Weights of a small image classifier: 64-pixel images, patch size [8, 8].
Rows from block 6, named by matrix and row number. Rows with one number belong to one attention dimension. Each number is 128 + 32 x the weight over its row's rms, rounded and kept within 0 to 255. All counts start at 0. Numbers have three digits each. After the name is the row's rms in percent of the matrix's.
# q: attention query (model.blocks.6.attn.q.weight, 384x384), inputs 308-383
# k: attention key (model.blocks.6.attn.k.weight, 384x384), inputs 308-383
q.29 075:193126185117175119075086171146108125157120138094116156087111112072112166140084108131098134110111165096133142113174107134155068090184134105170100166159169133126116180149176108128161094107144081115126111138131079161126082127133099
q.30 090:097088134077157106062107186092135126188071160147106108113109123143090094124050121088115110134168177112163114101161105135142108154078138062143100152105162158189108089161117169089105154112121072175120159116161040198122121083085193
q.31 114:101140120145060144173190096187137105078139092120168123115209133162185131104178147145126111066037114155087118103164203140126158110180123141105156157138101127067129108116094112128072155173116135125159114155133193130149129162144080
q.32 101:161113148105104130117179166165131094132119120110111127110138143136159127096115161081138108089029184123105125037186172140089125119116103086145127174129184109105113116152095155104093151123099068119142135200166112178141095124110151
q.33 085:085086088098108137131090141109094132134131120157179117098158137119135157066071147118167148136131127110125137125105036093113101170104064061138191099136127158162120115162143179164156157119113124124144189148120112165087110139094229
q.34 089:129066092196087107158199077123133109139180138103133189185191183205189120132219149116115164132116156137082099124146140160074193076145176183133153187109142077115120126160131147072068158095138160142147068171143152082150118141183088
q.35 106:120143117108201137145092089085124118160145165103128130138087125077094167165135119162149184162233081115148135200086052111152115138120134161136133117140101145182177157101147124171188095115160145148088139041082130072100152123102117
q.36 092:111153141078198165142104074091125136185154123147120101064158170127118180071157176172123133144169098157108154141136123040181187068118145137132114126157091144155186154119161147121167101168128147117123112156116078105056156113115142
q.37 097:188094109144097137110159107155140132095089145107137151177124093147105096135138108062168134114111151147145164102119119143155136164104098117139136171086169118097096151124129157083122151075117094175151141131134143136151088129099110
q.38 093:168097159050071089105129095144209126076180141153110148147158089100137104182149088120113152138098106209186213056104138067087090122172105159097160155182145109103102149102133099171162115176094123115151144112066155125114130146133090
q.39 087:167151085123154156105140153117067097151066120122118181173154132141134147122115171111161174153147167145116104129169071170098128078153127106162119202077221089159080189129118111112127157138148155142109134150182146063148102145098107
q.40 089:045102105130130093140139124138150176128146117158166139096183163138136121107135116168094144118129124123100149131110151127150155123084139136122160065139069151116177057160125209130116184122114115132164115175097162168098147124140167
q.41 112:084174129172112120184163095173117152108148111133161077118168127163159096132188117184134112100098091132130123122099215156125152153166140178105131095140039119108160122088100102142118142136157158091136097113133186131143175155166102
q.42 095:144124083175085124155149089156074073144140113150173166130224122174182127114203149165123159132093137160100098134143199174120206109150148227151126180139146081109129152127139127061096152144180161124140114120155176092161135163193088
q.43 092:125178165107141189167088113108115157077145127132137136098142112055076147134118094147132098154182084141192122132092124075184099146154087136087165124121108180111174143067146141172178084162104125157167191071097187115097177123089166
q.44 080:135116133073071153171152117178176170083164164101127150150121155149114138163165167117153197143151122189135138062141124113052104123140104177120137171126169089097171179129145100169151128146090142103140121115087146109099117167161053
q.45 093:134175109109180123147086114129069126128117156172156097132116089095077140134075074117100122165194056107165145213049093101162119145100114145113147049112087135170133107104121093170170097146155161100112187105142123136128194123100173
q.46 092:137097115181123137134149104109090114148111149115103167203104167187157108156171166116124143110120147118062070173155124146134165113144204181171103138099134088144132148171132131048111145107169144117073077136120121077168135165171062
q.47 094:106156144108214109141071109070102138151122154116100139129084149106063172125062106125123158161219084115171107189050078086123104143085154106098144093105078138165173119092119123176176128101147167106097143067112086121113164081099150
q.48 134:181141076133100101120115117105079157094118129131101144180113116172105071129119161106144131132149141141142104123092121211086160126106104148133104166096162098099082108095173110137147110135166141130111078100151154103209079164122117
q.49 095:199127043159122136188120111124053099134122148196185145167108105159131087149135108165116142117092114143149115085124149134139117120146145154113128135124143091110113105131148093150140095107159123051107130116123128067159083122137084
q.50 123:099139166131142157097123110152163144133158097099107096178111124113095193103121127086129114103136130086108174164135133078158159097113131081112153098209085165164195110135124123100159082157097143143132141107131095148063148161127107
q.51 104:110111147131153140057122163157163150138105136097125068179041120106089139071080146103061138110140142067082131184135150098147115089094112107209104117159092139176133068159125160122126119163074122165122122191122061123052111185115113
q.52 094:147110120148098175101127110116115119127137112135066133172137098152101118156136157191164116123113185125146154096110144150154112165093110093165124115144153106144127090138190194184138169064139168209142079081121118135133062051184140
q.53 108:086114182136131099152148127156191113122081149129180118124153133137173138132130078106070151094089117169133115114125136131122120136151118162095154091103127103108098122129038094088106160206070093065144108167079173099149158142091143
q.54 101:112066152190152106188149098142177086115112140153195133108200113149195154145167070162091135118106082169139106102128160114148127155155123159060153095141126097098118160107069135096140143154093129089155132091076207080126186095130112
q.55 094:164099064201083191139077103057055068181161116124158146137172133129114146152159142149175162189124099167158127086148110091140186120167156115117164134190162120174119125142142123105174117097172180120161105070135121092084107026130137
q.56 095:111081101194103129193132086133121040139114122174178176149196144121187117163162092175113122136072088186126139068151150102201149135180137161063163119155109072079144156128056107125138103114147159082151108119113204063088174071161129
q.57 088:097090162141151173185113108161132045139115092186136116082130139126148175188148141164090112130081146200116115112164168108189131104169117185050121104152079135079158161137068088125115155134112139063155110173106139096102175092145113
q.58 093:109077152146103110166175110167177098070133113147185168104188114111151138127150069166059146109109089177141155071165157121139129128122132163060130096156102127067117140122049107091182131161088124090158103161052202086114125167126112
q.59 081:120112095161122157179076091106095075149142054143146140137155150137132150160155150210131131196082107193142112114131105105188164104156135128035123133157097149122156110128099104148138120096127148134159096074156144093090159050156106
q.60 108:113087155080117120075161109135163170073131089102078159091152115118128126170063134067135112103127126136123203106134120107142147134125085157136121132144119142084169146135170083094151096091055130160154135166156130105127102149109099
q.61 100:098141142125157153124122105111163135150102051102131076086104136151117121152085132119145099129116174126104143115142134081134107136071109139125106136093124144131150095142130127141152117108055129185167130169110111134071086131137134
q.62 083:124163146154123142144124113155118148130174085146169109128157134108133107163104136142113134079142117123123090154207147078163097129165163148121126091080130101084136132106142101108101180032152129149132069150121129117100122118170098
q.63 092:158102068184036120157153100151098123108167120107137186119159151168157034120172108145145119112135116131098105121130150119161197125135131177145088122088125111060114102125169140113152190084136120112158087194172139121146147138149115
q.64 081:082091121133110080123173137117255124126087152139127138123175167143160135087113112113088162141089147135141158049119131099086121150056148083155153135158186148120118074172090176100106169219090050102104071120105106154100094119171145
q.65 075:084101161113105125123161113154197104147129061156200127111170136113169143104128109120107137119093123203193130062149137121124129120117133175044116157165152142118118127139040120105127122129098102093138111114070112106122143076125120
q.66 088:136110155093149141073087170067151154137101135117118153107087177166094134095098144139088135115132203124092128125138107157104100138069151094199040091064191124120082116187125149149143173092084069152088102156129070134128103156155124
q.67 090:162163150090148106065139190120122203102101158099093098154089118156087081086090153077101150060151174062091093145115143176113120105073111075223082105096133145130061115140182132142124159127094078181086139159125096154151072207134138
q.68 083:138099033092078127087122149135131091169169109135191138113121159112148112079158184111100148120102136167125094113156163138066169103109164131169095185141186144100137119157159159115128091103126075149168145176095080155099118158123076
q.69 074:168168183092167144070150152143168176103108176110079088179074125120108085098122129079073114051171114064109145190122125142121071132097121112200120109147134110110093157118148123113126156147100137131088142160112124149137104225119110
q.70 086:126177081160055108111162144161075190106135134119142138166166114119151082107123123112148138165181115124148171095092080130112167140134135107134139092137138105180110081140169094125202137126117188089087103122146158100135055075157136
q.71 080:087095110176088135168150078152094082151120105162161145145181128100202154158133088130125156174112092183168129079134137107143158163154176122049168126124116101130112132121076096138133136133122139121142107086136178081133163013140150
q.72 124:158142106072098093129161187147139188117082115141140143143099088152126119090135114066122106114162155089156111128106127153115107165118099106146123143112151172150123152150188161110130142064118106167142148146157140158162097102113145
q.73 102:115115134182125135108157091172141125092185087098106100081138151091154047152160075137123076104147093174132105089191154149130113201117143119061165088111131181057091141108107119085136117078138090188176113118116130151125105159070129
q.74 106:126120132084172110105112165121143159146124178125125114155087121130117203104109156107143190141153142070083127204061124113121126055092108134191137157136086152228189122118104122126119130192136134097134184139127111156112192158097142
q.75 091:133158085076141052138114170103112150119158178151168164105098123127103153068085145091145162139202069110102093198099088144096093106139147121125128137084142154125118134114136093113142127153167106107129157181120120148129155187070154
q.76 084:127149143082100115093124108123164147110112111096073111099094106110098128099120168117101092103075177141096169127150148091160134129078081120212108092146149101102122043147135143158097130165121066153100083157128065109093112189148098
q.77 090:116071153132186123156108115118157081173085182183155146147168105101135168181127098177091136130112118134139148131142104093161096117128157109069149094151103102134154136107091151137107131119097147126147124064076160075108153022137160
q.78 088:115076151175111174100121123079154093153080152140121147183155111129147117153142093168154157187095145163148126101098126133151147119134125102140126098146134085157106122136149199130122136101093157133121137023104123098128148021159179
q.79 096:107182122090129107084125183085083191124121122098123102114080133122087096096107145056152145155215129053130136146086103166055133107084159077175119153122145164141082130108221136147136108142120134174125152124147081134167070125080142
q.80 085:141066098151128146122101097080131074177143148137159165139192112123168144147153104161129126170117127195172112104097153105153133134139140132100137117138132118145153110113095162121124136103108138120137095034096132109102177008151181
q.81 093:116091096156127147203115109160119053162144115181180151147166153135157148201160079170126113147069101207146155082166142083148132117186129171028157150142107076101178153098100118136146108134138157076174104084107153086078158048183110
q.82 107:124094127150144123181137083161157071144140140155143151122190133117169182153170095197086124145082110209159140071138153067129119135187145164061157135170143094126144157136045117138137104161147100059152082109081145086080166067175132
q.83 073:087170066148096120124067189085097143145142149102126106149088144131144146064091209109186126176135111080109115162086097134073163090134168112159140136127149120152094077146145121161125183130165187146108166099165115090144087084136165
q.84 134:171074093158087142132134128149114146085143115109147184121184127152144095090187109108163172111140136171111088134146119190142145114157105131148109187112173160097053179148168134099141137108131118155123130142146184082165058157101100
q.85 107:143115166114107184091116123136126124088103104087105144094131100089110142148119137103157126115141128185150157140129128135136144152136090098128117167171144177119119181151122132111144085169095107164141167123151161100157087117080119
q.86 089:140130121092189144131101095117127157133139126089138159093103120110071085158053083085135107151188080104190205110107070159106133182121128135086127088130124127140154180052127121141192107105117121175120095079118099119148104110122143
q.87 093:114166151067165116120097070136109103141175078121141104055125095054132169140129127152192086108134098168163135198174123100113158103159120186111169165202114154154169176060148061123129098107204158166124166126161117133116190136092156
q.88 093:110096092227060153163152082197059106088092082121137107134155132115185112133148088151115113097097133116107130130165120101167097105167064167104116128102144114084093137169099074093186140116105104116112061183143150080125109131167059
q.89 087:157115130134125126052151132107143136115088131138110163181085128135134089133124140122057119085128181125126112117182143119121115122097139098189097078090165111099074077191128125105160143135118094151100066186093071091106074150162121
q.90 089:140161112093163131089111195090117189142129179116076053134055141155087112066109188100191151115192147058102126191086133154104153108076097073220119136113149185144111097140210145147088142076146127161109163116148076168127109145127147
q.91 092:147190115084147143129091147093102153144139139120096076140075143104076142090130187075165126136192120045095125204058109129092170103102138097182152144113129192161110155145189106173106132087149138185108178106197107172145083162078132
q.92 083:154162052130149146134106127115014161122134122109136140162086126144073093097145179093144125130162122073077134158151112147129134088167135101167151117148121163107130112134182145111149083056170177133096146163173091144150083156147103
q.93 099:116081128154142143210146076134158038165110102174157148117176145107147162183153078198118125138101101184173137073132153112156142147198131192044160143175130111122186130123068098149140125148133142084167109115101163072105172082165123
q.94 081:151099080164134116160103072132112060146164073102144125085164162091109132132202134136110119120090118147116119108180180100125166089186189163090154208146143140081166170136086111071072101130119147095197141169144166162113181102130072
q.95 093:139147147088124109056113183142114220102113154120093110141065147149112092109096154058114123066171170063108134158129131179131119102073125066200118090125139150117075120105209136118118110135119106158107123197148104167165081199102121
q.96 121:124121128095102068134168154133118109129130117170141078129105120124131122077056137132107077105119135091140170146134139136111127088121123122139124093136119104156146060140129127146142168138130110078118100213183106195126153126148159
q.97 130:168156130103082109109149147178146145146116116107151177135140076141138119169187110134082131071113120166189113069165163126134068201131117136116163147120139111092073167095122165123070131149138149138143122134091174149130099130126096
q.98 086:127133076154129137127177126110118160164126208160130133147139126120164098157147150144102180098150186142133141092101167119073151122144103164204153132158139080134083160119209100101083122087113089140087184126098111096128073091118072
q.99 098:120096109163083120131168138142143108073157067100125121133132148145144115094127109103152111121141080074069148159119130125154136114093150113106104079129085147115163072174098132089136103147104115138155071173181156137091144221133142
q.100 107:121158062162091099118128124131096143117146123100140166112138140111119140147108092112179114173155076143135160156145038113173135135123129049101161111141137174133104123132096129113149101148154149153097119158175182088123037127107169
q.101 083:149123114093089117116123104146129139123115189189172175222081080136149130109144105135088187147187107111162147137087095118066120133153163173146141103164094026148118122116136106130184085151166116112125137167070124086114143147144134
q.102 084:115108083164106118119171121146142113114162108079094091151069195111107107145091143131158115149168081069102145128096121130145171093134150080148121113075107147114142086155136160086168075111128132178123129155113122115115106174112086
q.103 117:138139088111111081087125100130127125117175144107116205112173092092120139158120090103190132172165100152158177132137015107122123127147114085103173090140156110145089126128149060138190115140174148129080115101122148092108067071140201
q.104 109:151117147140140115096162105123169159125168146074106173129169095095119134141150067075155117139128165198164198099148068119095136128087120078132150136146191126113082100115137161156122132137107130117108111133088151076135052118109162
q.105 118:163119136139133125076171108166122157086186132085131190129155133081111139165137090081154135142143119180145179108171068103116114132109109061115150141152195139106078114107166092120146118136142138141114088125119141079106049105126144
q.106 089:102119114177107121119103142155111098112155153162129138140122110149137094162082108131127143140155087108106102116068090121117117138131138174093108048108123074138117142142088058142154113119154119083098085103133122078113151133092170
q.107 093:135122185150145152137117120147114106155099171168128132156096121144159126163109107123099156129133106074122090107069122120128059120139106200079107080094099056138155147117108112166129133126164106099120074100099126094102201131127128
q.108 127:115101148166125135116170144161179113196165155121154131131149127098124181096154133128084152091068141153140126106186195097179135105128153130143151146122166112110128122141145160123079154109117094103132157151067138158077100141164097
q.109 103:123152163144126136131095101112125081156132120109117159139066170090167175145118166148125096166084123104158167145179128089164084075092190120145162094118101097113161075181123097149110191138208167084034113155164094126112174134177154
q.110 121:141142181128084135104141117135127180066121138118080165152118112097130131137097132067169165100139164136131169147097086119102115107142064064139133125139136120125103093124136090220175121150108142137111089124116138061121114094136117
q.111 100:117130146143129188126117094118143101073132145066044129125104133083107132143127100089179138130110148154113179097124119097119120147160112081084144170165161174081111086128107135167169104131048138170184090104090166098104101078109130
q.112 120:081113036160139102162131141100117117172174124137068137115094149150120106150146152167126103183170060104109118122094145135166176155125141136126148113145056144154126114131104126080086092115153137094136143116132148118125107114117139
k.29 080:116115109115087163161128180110111166119179052080166139086162142116142101099139153113117138141133124147120107105125147126202162166109088134109104166140118218139127143119182117120159127121085142176169170175120172113130051157110143
k.30 078:116094111123144098112139095117101094163047152104135087164104122133143162144074107111115126153134155084156133093177111125160100141107154120192075122111146111144094145147129162109166152109154156148070069147185055108117100090122137
k.31 117:158128140159122144173157104155137127094196166153164165140186106137163099133179083193102124100081079199170128117146171114146109135155155160064162113152127075050135134067099112143145094184119109095138083140080172077155133146178116
k.32 097:159106117136108146139192120144114108151121142154115146149136095142182092142164085170046147118074152194193132098154143141166125131157152149111110143107170059057088133077164102131139130144075129125159073154100153082170100086132075
k.33 086:113148145121137085132097126132101100115076178138066129194119094135096189141110133111140109114111118103177115129126106053113082097115121109230143154159116113213085118124121139130092129125134160141057159084177088140076165123081113
k.34 077:134128132081129115209158119159208193100202169158178189100144113159155158134106113155103201067126121168122123151128126142101073129134119187052133110125113136080147134154151045139144165170074118108150141178085167119162100191160118
k.35 106:075155109104173107106066122091124126132110116105111097099098154082066171114068158110188128155181132056065144183080094098082176074096126092124121143119116189205155103176118146100118116092189133159132209100161102160094135155085147
k.36 112:139140112219113139159106108137108109077168121117110090103144123047182116183178089125137076118082101207116093106181144118160121114198075121087149146136138128061094167105091052120144076164179163101112132166149192127109148101148119
k.37 082:088106161072146109124134071151165150092062181147172179130191162135156150083094124080088156099164060140189160156090110143106133157171150133069126095125140159124099177095098091133158081192095075119166036137119130101103136148064126
k.38 114:153136175143185174128136106175136098128100132049066066105129108072100155141149107079142102128117130107165155138191138120147112099165089094128183150129119146108139159145099128103123092138094130162181175127114140157103128110106098
k.39 088:127111090136114133199151135105152105158095121174163153161188132212176105156115116200093148113079125173145155097142115138124144157082140145101124134112189123099143102128121147108124160116088183096150115105157148085143092098175171
k.40 085:096165174064155068122132147159173154114152200130096117183057125097113124118121122085116122128165072108152145151072114094076088108166106117161114134125088090131116136086123102177146133218160096100118112132131150154116154144111093
k.41 110:107138132144110122147163124170164136089211140130134122102157131087103106140174101177169093137102066149140144138121165104133145179151169144091179067144072118111137127086144127126116104176147136119142107104104195106108156119142173
k.42 110:140093132140123084188148123132150130112219188171194176137166114140139142121142125192114192125127107180136155104105152137102152117149144149068184093136136110124146105104113084172133131189126122100174117110036200107135150148206144
k.43 091:142133113198185141093079130112086100128151128114095057148096169082092131168164129143207075161097098098106137162134117081161185117175158076136171143114121153163142160125104122113115123108163180135093185056142132159090146120126158
k.44 080:162176113157142212165104123148127115117119088101087091120121136089107181143176133156149154139068127119099102154141113088139165043149097167101178134164146163142150131160090077100149122135135182145134189153113103111098141166099085
k.45 088:098178134125146085082085131103086111147124174130134141135090128106080135119077146105168063159157113089103132146123081059135154085138118091145158126129104153181133120147149181145078155120180135099106164103176080170094142107093177
k.46 086:098055115099112102160205150122195191120184139153189173120189132193159116087095130122071175104136148149140113097127139199069137168104163169072101117124145134078146109159174089110131180162139073112161104149131185113164130127137144
k.47 093:082122139104162106081091118117095133118128132129132105131048157094087167105081167075213139181171116074079160167095087077114144121128126098160111138130098140179147111105133157106115164103188148117111183084148102160076164134101156
k.48 089:134072156124149159141092183115104107198148105131153139066144170145151112089149160157135131119101181143066065105146164122207142151072117123171090123112128139140160130163146145082086159069128115122124130148132105159121175069138171
k.49 090:132108100053133074082091131077088131125140177148097169112098141087100164120091167097162160168166102107115118169135080152104136076115105129156140112201116165192093142127156084081157143142223138149092155122184095160124131125079192
k.50 135:130094124185066100192156134156136140085156102114155152076200146153160054155183127158133119103084095179119086091165157186121148170139135175117090110070153097032122133117141092114119150135115109096154077160149194106188125151170103
k.51 106:128107159154097086181111116116135099104160108087107160024175130134134080160176130106212094137125107170119084103129123191105143166139135152080091089079152161073149166080119091126096136116167108103128137136157174164158147156127148
k.52 089:105138139126125199112121166119175150104169137086139118192122127093127141188125139143138184101160158111142060126119104112097136109161134085176151123149130111130101175148117120161117118175140123169114106046117133103126103107110128
k.53 098:192077092204092125171169081152092095146126165179148146160153136128134096116174060141068128081115127174131112118162132106123125138129145186149142155154153050134086119092072094088174125155162062095086104182055135078108121165191105
k.54 093:163138136183103146161132102144097066127096119163135114166169128103164119129162065182062110085088125127150142134156167099182098133171095137162140127122163084126080123152089086134153108151141101110104126147085124101078127185150089
k.55 098:063185153067136157127099156144138154086121120124129101103115077117115180170083100133152115159174096123184155111106115087140051170167068082062140166104127152107081188082152104187140096178093143146161119097120117126105139156088145
k.56 097:145189181143137155159121083143126091114057140128135103150124076103190155175154113143090098082064118152173167116138150080138059124184067150095161171150156105134091159115088107153112067167075107124124110116118140087068163150105089
k.57 098:190136147168170178192112055111118094084090106131136096111136118096161107143169099130105069121073158175179127108158179048148087153191087163095154166153147123107122176124073135142128049156114154102140110094115130130071163111115115
k.58 086:180158123182133138162178125161074113139053095173124100158146109098153083122145124128096103052088176150123155126165180072180102133186072146143147156143129098106082125146104115116125090082125158091091144179095138119105150155184095
k.59 090:150185123080188143135114107110131124095092137094128117091134086107133161179144104138108103130117104115181117119157141033135027159169049116081139153113132148132109165079099109163088066184159131168119121081118128130091135147104114
k.60 103:162114131133146097159118166106139097154094149165112118186056142159131097117144144134051150127110156093100058155110185155123128165141153136184106136104131117133118132156066208106073158082143114092145141138115111151152173146135093
k.61 101:132142154166106113147085091135152105113154147079163179128179140135189144149194134110167170130150070172100104129132129146080124127157131159108180114117130139109136175108087118109078159144152133091127090129123199137133190148119084
k.62 080:134198122145203095167115103139101175106144119121099112074027112115127137109109141093166101098142103107109115191141179143104077104160046166111148100152087167157116180130127105175097099102158117140125147141174143158111163146117129
k.63 078:110147152165178111126152147157162090162069152119086111115088123176082148114119093070108127123144123083141103097105137106133133137054141177149128141076188126142164075124103121094150179178099027063143075138110111099103102139150102
k.64 092:179046164149145090093175094192146147118145124097138173142127128119100096121113072091154119108125110125142111137165052120118143147149120118063104081134175121094068144101078106034139100125164099120104069112137115130121111156083184
k.65 086:147174180131156100080149118184137158095125072142122137120114120075124091166162075114139089117106084128153154135181146082151056178206110118061127104144083124134081166122120116121108052134134102147137159100097156128105134145106136
k.66 078:112049088127095142135075118101192174119199185085161192120126129159107102096176134120200184170104107190127094133079116144070242086109191103146166121183145124143128147116141128112120156125099129107131115071109158099153127129135161
k.67 092:087047097122079092108154133088144140159184160146113146166123157145117124092097154148155179176145140151093124139073132206132228109075208121190114100136102118117155085134144173070146193101126108127158122131127129136171093130165146
k.68 085:117155141113134142121129146145161148086125049051102122061088121093091125120128143062143077117087110116144188087161135110130145134161095138119141141133131165105112157114120127092122120107079179151201144135162124175112101130069155
k.69 084:096038129181102114153123119087108127156080139166115169122127174177114091118089137125120132151107132158101109135137108192137223135103206148179114061131100095126212086202131134066140183073127115081099119145147143120169135124141135
k.70 086:080130147047119110138136202120140181152165179172141146172118096152145136175079069117092186123166091089144132126077071145115123142130092058091146065073079158162124139109147124124130165135104172136118143143086131138101087105130148
k.71 085:107210164117115157128131126161104181121114134112133088171127067128139165191106061146136126125128078120161118161113101040085056140187025121071180167140137125133080185094097090170123065177148128128116129136069159123093110123134082
k.72 149:125112107117079086141110130100145115131099123160124127179119148215169089098118152129124136145130169121098094138054150237084184116101160166163071111099103097110146091114154133125128186158134114105114117125171128100227132153129124
k.73 105:109111122142112099131111064113172084155131140132098127162096158181125115137123125140070151188096145148124106098079122178088119160102168177104113151068123110117121129124070123137116169151096105116102081115151101111160133154080112
k.74 107:101130178133095098148161115148125120118142120071154126061195110118144146117191109114162089127125108138093097116153149109172134153142116153089145105118088174094150093065149111102129152114160151090153121166128164179099160172143140
k.75 109:075151159071127092124100129086120088137084107129137087080126128135138155077113146114159118174141145081084156158109138102137137098087152136129103125113098139157217078096090123108127151175118117103145147181163101175098167176116151
k.76 081:139095137079181099110096178088140150148131103072111116055104144084086110126113127093154140122169121111089083114148123189133099117139107095114100144149145173146109190134109154096145092097143114145130160085139082176205124105071131
k.77 098:176125100187135150145133067132104103085144140171154115179181125133147152162174073177135138122104104135160118142149151091126104070166139153107200126160152105131091139108084083174164093113188136095091087092080154070063152136146135
k.78 092:124119099155154159099129122131149144098178190139126142170111147145131172169156076181140132130131117150162099140097108080118124074149121106101164081154161103151080137128108105174164136176146134153096068073084119093095148145146132
k.79 099:074116124079113104098107169092130168132211092103127157108132120125110102102109145109176145170186117087087147121132117202096209113095142105128067120117099174117133109141195153099111173120124138163158129138150129150190115094153172
k.80 084:174163146168143165096086112157146140092154134093157139132141140103122156154142082120140106142141083135151117160116139100067107111176090133081177163138128144124061165108112088184143088184154115156129118103117140117081150160127097
k.81 104:169188136106126126149145085173118115071098120108124105100123069101146162172128113134122107106119105141177152122164113067170034147201055150070173142119106138127100177119093125184111060174134144118120118123109122115062144163118088
k.82 131:165156142123146123151124100169137130080095123137123125137152080074137125180169083115129088107121094140160153136176130020139037144210081153060173139138146122122100159108074101135152050167123123123123134128107155101046122150100105
k.83 073:000116125033104089082085201113150189157147178105103139131135155118106162137080146124149178176200121120149115146086102160061110181076136052101113094141127173159128129083145119144137156134127133120118179102148135143121101114137164
k.84 137:133115115109095077135121148082134125156116146165111140108109178175124121089094174129102164144130181115088089094108170199080171138062182167176068115099143104130150085145162133095088157156135074082130137147149104108193149153146149
k.85 125:110136132141092115170146159110089145175089174195154109159155152180156135099131159164079154132111151073081107134088158138124169108109158132194107124103103101156169077167101169153097177140121097093104143151154102136176173134193109
k.86 111:079183100119070142176147164145072168136141121195152132189133105120195160117124159180086149132118131111127134136074136131150187112176117078165148132145100129145152098144176149157108129139133198119128150120150170141131150119198114
k.87 091:120131106107158107133118158105122169147128080146127133085076125111102066093102142096097098135141155150111110124065144152094081214111152211137128097101138166110161115149187159131112113122121067126157158142095082159188121155151145
k.88 084:044153107141053085182111164130112150140101121115087104119139106160156165130127133151126148114103108100132121038113141138107130172108053157100105111129097108120135101124027136101141171192116136080077126179134151128147105162147159
k.89 077:117063082105105138183147166106187166119157170109128167148137118131136136132133129138147184164125150145120151131090115109140201125129081108151139091180141115133150122120093146150175173112071174102136148112156138107111127067177149
k.90 095:120067118103104100076118130081133156152164130116121152133091195146065138095134157117175158196153142092089129122117080163107201087043189098121120089122128155137158104113165124122152215101176114123165157101144093160139116105129177
k.91 095:116124136082136096084097151094134132190171111119139129100084192122074150105107152077160135193181155124106125121132091147086144117083162118138101121105159188139147122136163136108096189094164144117140135136162090182141126106109174
k.92 087:042131096120113102134106186130107118124095127107107124102124134153132153111122180110080164170144184125143123084076115144165186161101140126146077105081100120124161132148135140125143173099080152128125162169198118151149082087135156
k.93 098:174166143143151149169135094179103089103095094143146117106137118092139136179172083151098109081113086136139167143161162078113060118219057144052179162140121134117096157084084126157134072149119104139126097143123160132088139143103080
k.94 085:138205131138172156155109098155093117118074084090096077051088103117152127097147104071138077122097137150199153107158167117147065172146084147129146173113121149080139097120118085119104037177142129147161107138164125135103123119123083
k.95 095:111063102112108110132128190091140104175120125150129122140128178158106112071119179117118166173166174104124130119102144193150203140065186129192080130110117122128154112133170160102135215089105144116118119152130121140210090091147167
k.96 112:171162121135174163083149150148089160108120107098135125155099049101085126155097097129171062106146100111191200107144117087168082140154108090110174140154133141121124149098131132165154050049110203147136151094132128170076072056131129
k.97 114:148113086130145138139123129113097109101116156147108135177145129165108136164169108149139146118173060146202136126104096156110111151118139151089157108095128097166107124065134128146190114152160148126124084077081110081153124142104131
k.98 092:143083192157164178164071091101165109135070138134114094178117140144098181150123147170150165181104177149105133176075165155115164112125062144108123152116148136150140159144093108150140125169085104101166144071111140096163165158096142
k.99 095:123156178090149147066120112143137197096166118083156164069124079031093141142108111098147080085167100152152141095176154086221069095166081085115150144230100149107145177123139137147110073137117097160145127115155131136098106141131151
k.100 094:147130151074139144076140158101106201128106107102156132094069125090082102101097125138067097084145158103113111082144153104203096105099102125208109141203146141109130136175195146162112064095084053157120154136160107138135093133133128
k.101 088:141061189145165160123101121105170108129156149160180130144159139086093156146140092163169161171113147151043209110126119107158180096128154149065121131141099094145190123133092159111140138161142102131137159157118113155074185109169196
k.102 089:141167194062172163121120112135146187122109117113131138087101086118067130133104150137101130097121125118163170073154180062168083106116073138139135131230153136101154186152196113236151098093054112132160152074092124143068100108107085
k.103 117:116090114138138151125107139068110139162105092142168142114143132142121162057124172112099113157103178112052069136100174202127173131075156132166056158110123145118132144157088150089066136136116067133115144173125114133185155136132168
k.104 106:091160151109164104119124166117103180169126097153164143078068141157158169057099178136080143098161114067107021095128136135124074131081156102153089117111090142116122113145121148173071143143147101122118119142151122146116101143120106
k.105 119:093167154104142108106126195129126171191106092152163124095091096153154146072087196150051115102128153103109036082157195140172078133113151132157078125132134152118134142200106163119046129138111073134124136173152110143140113125152122
k.106 093:071008082195122162132122144137121100120152091118143160112174140100168112119175140098108112129049149152056143128173175160144188139143135160092075136136139121082108163181073155070095144125108105112115142185097126128121189128162137
k.107 096:057053114185090139148158109160137078122187113111111149117156159095192145137194130137128110180083120159074157096141136122130181168150148164082109125128091099082122114145063116075119127143158112070095132165102163102088145114163175
k.108 132:107073155131124137101119064123143094105111142139124118129176129154097136167099042115158143151177101138137169184112053094113119166084092141060142092121160137149093143072107133132202090150071130134126103103069135096118133128095157
k.109 096:088188112132104103150077128118098108099059132139113087123185075123170162124110097122107119114109141125115093183119122177151108110141078191133084129114126121133114120099085062133179093192131134156118140137167165128168115152103124
k.110 109:091097157145111155103130169122104117197141088114168146087097170096157080080108164123103085130144172085081106105116146148134123136088179091159086108100103153106151103206130160104092175095137089151124122154163108188169145108130174
k.111 092:068152175120128138064149165156098163114137078098132112084085126072128139078064153092063073104172149075111090146154146105215074136113109091176117089165086134107096139178154120169115083148095066190083151151126088136131078132098113
k.112 106:124116160079128181098087144116115112135126117117100122127077120063086143137133132128080106123109164157121122102188192122213129146158060134178130173176186149111135160190128105169160101077074105160123155135132082085099081118110070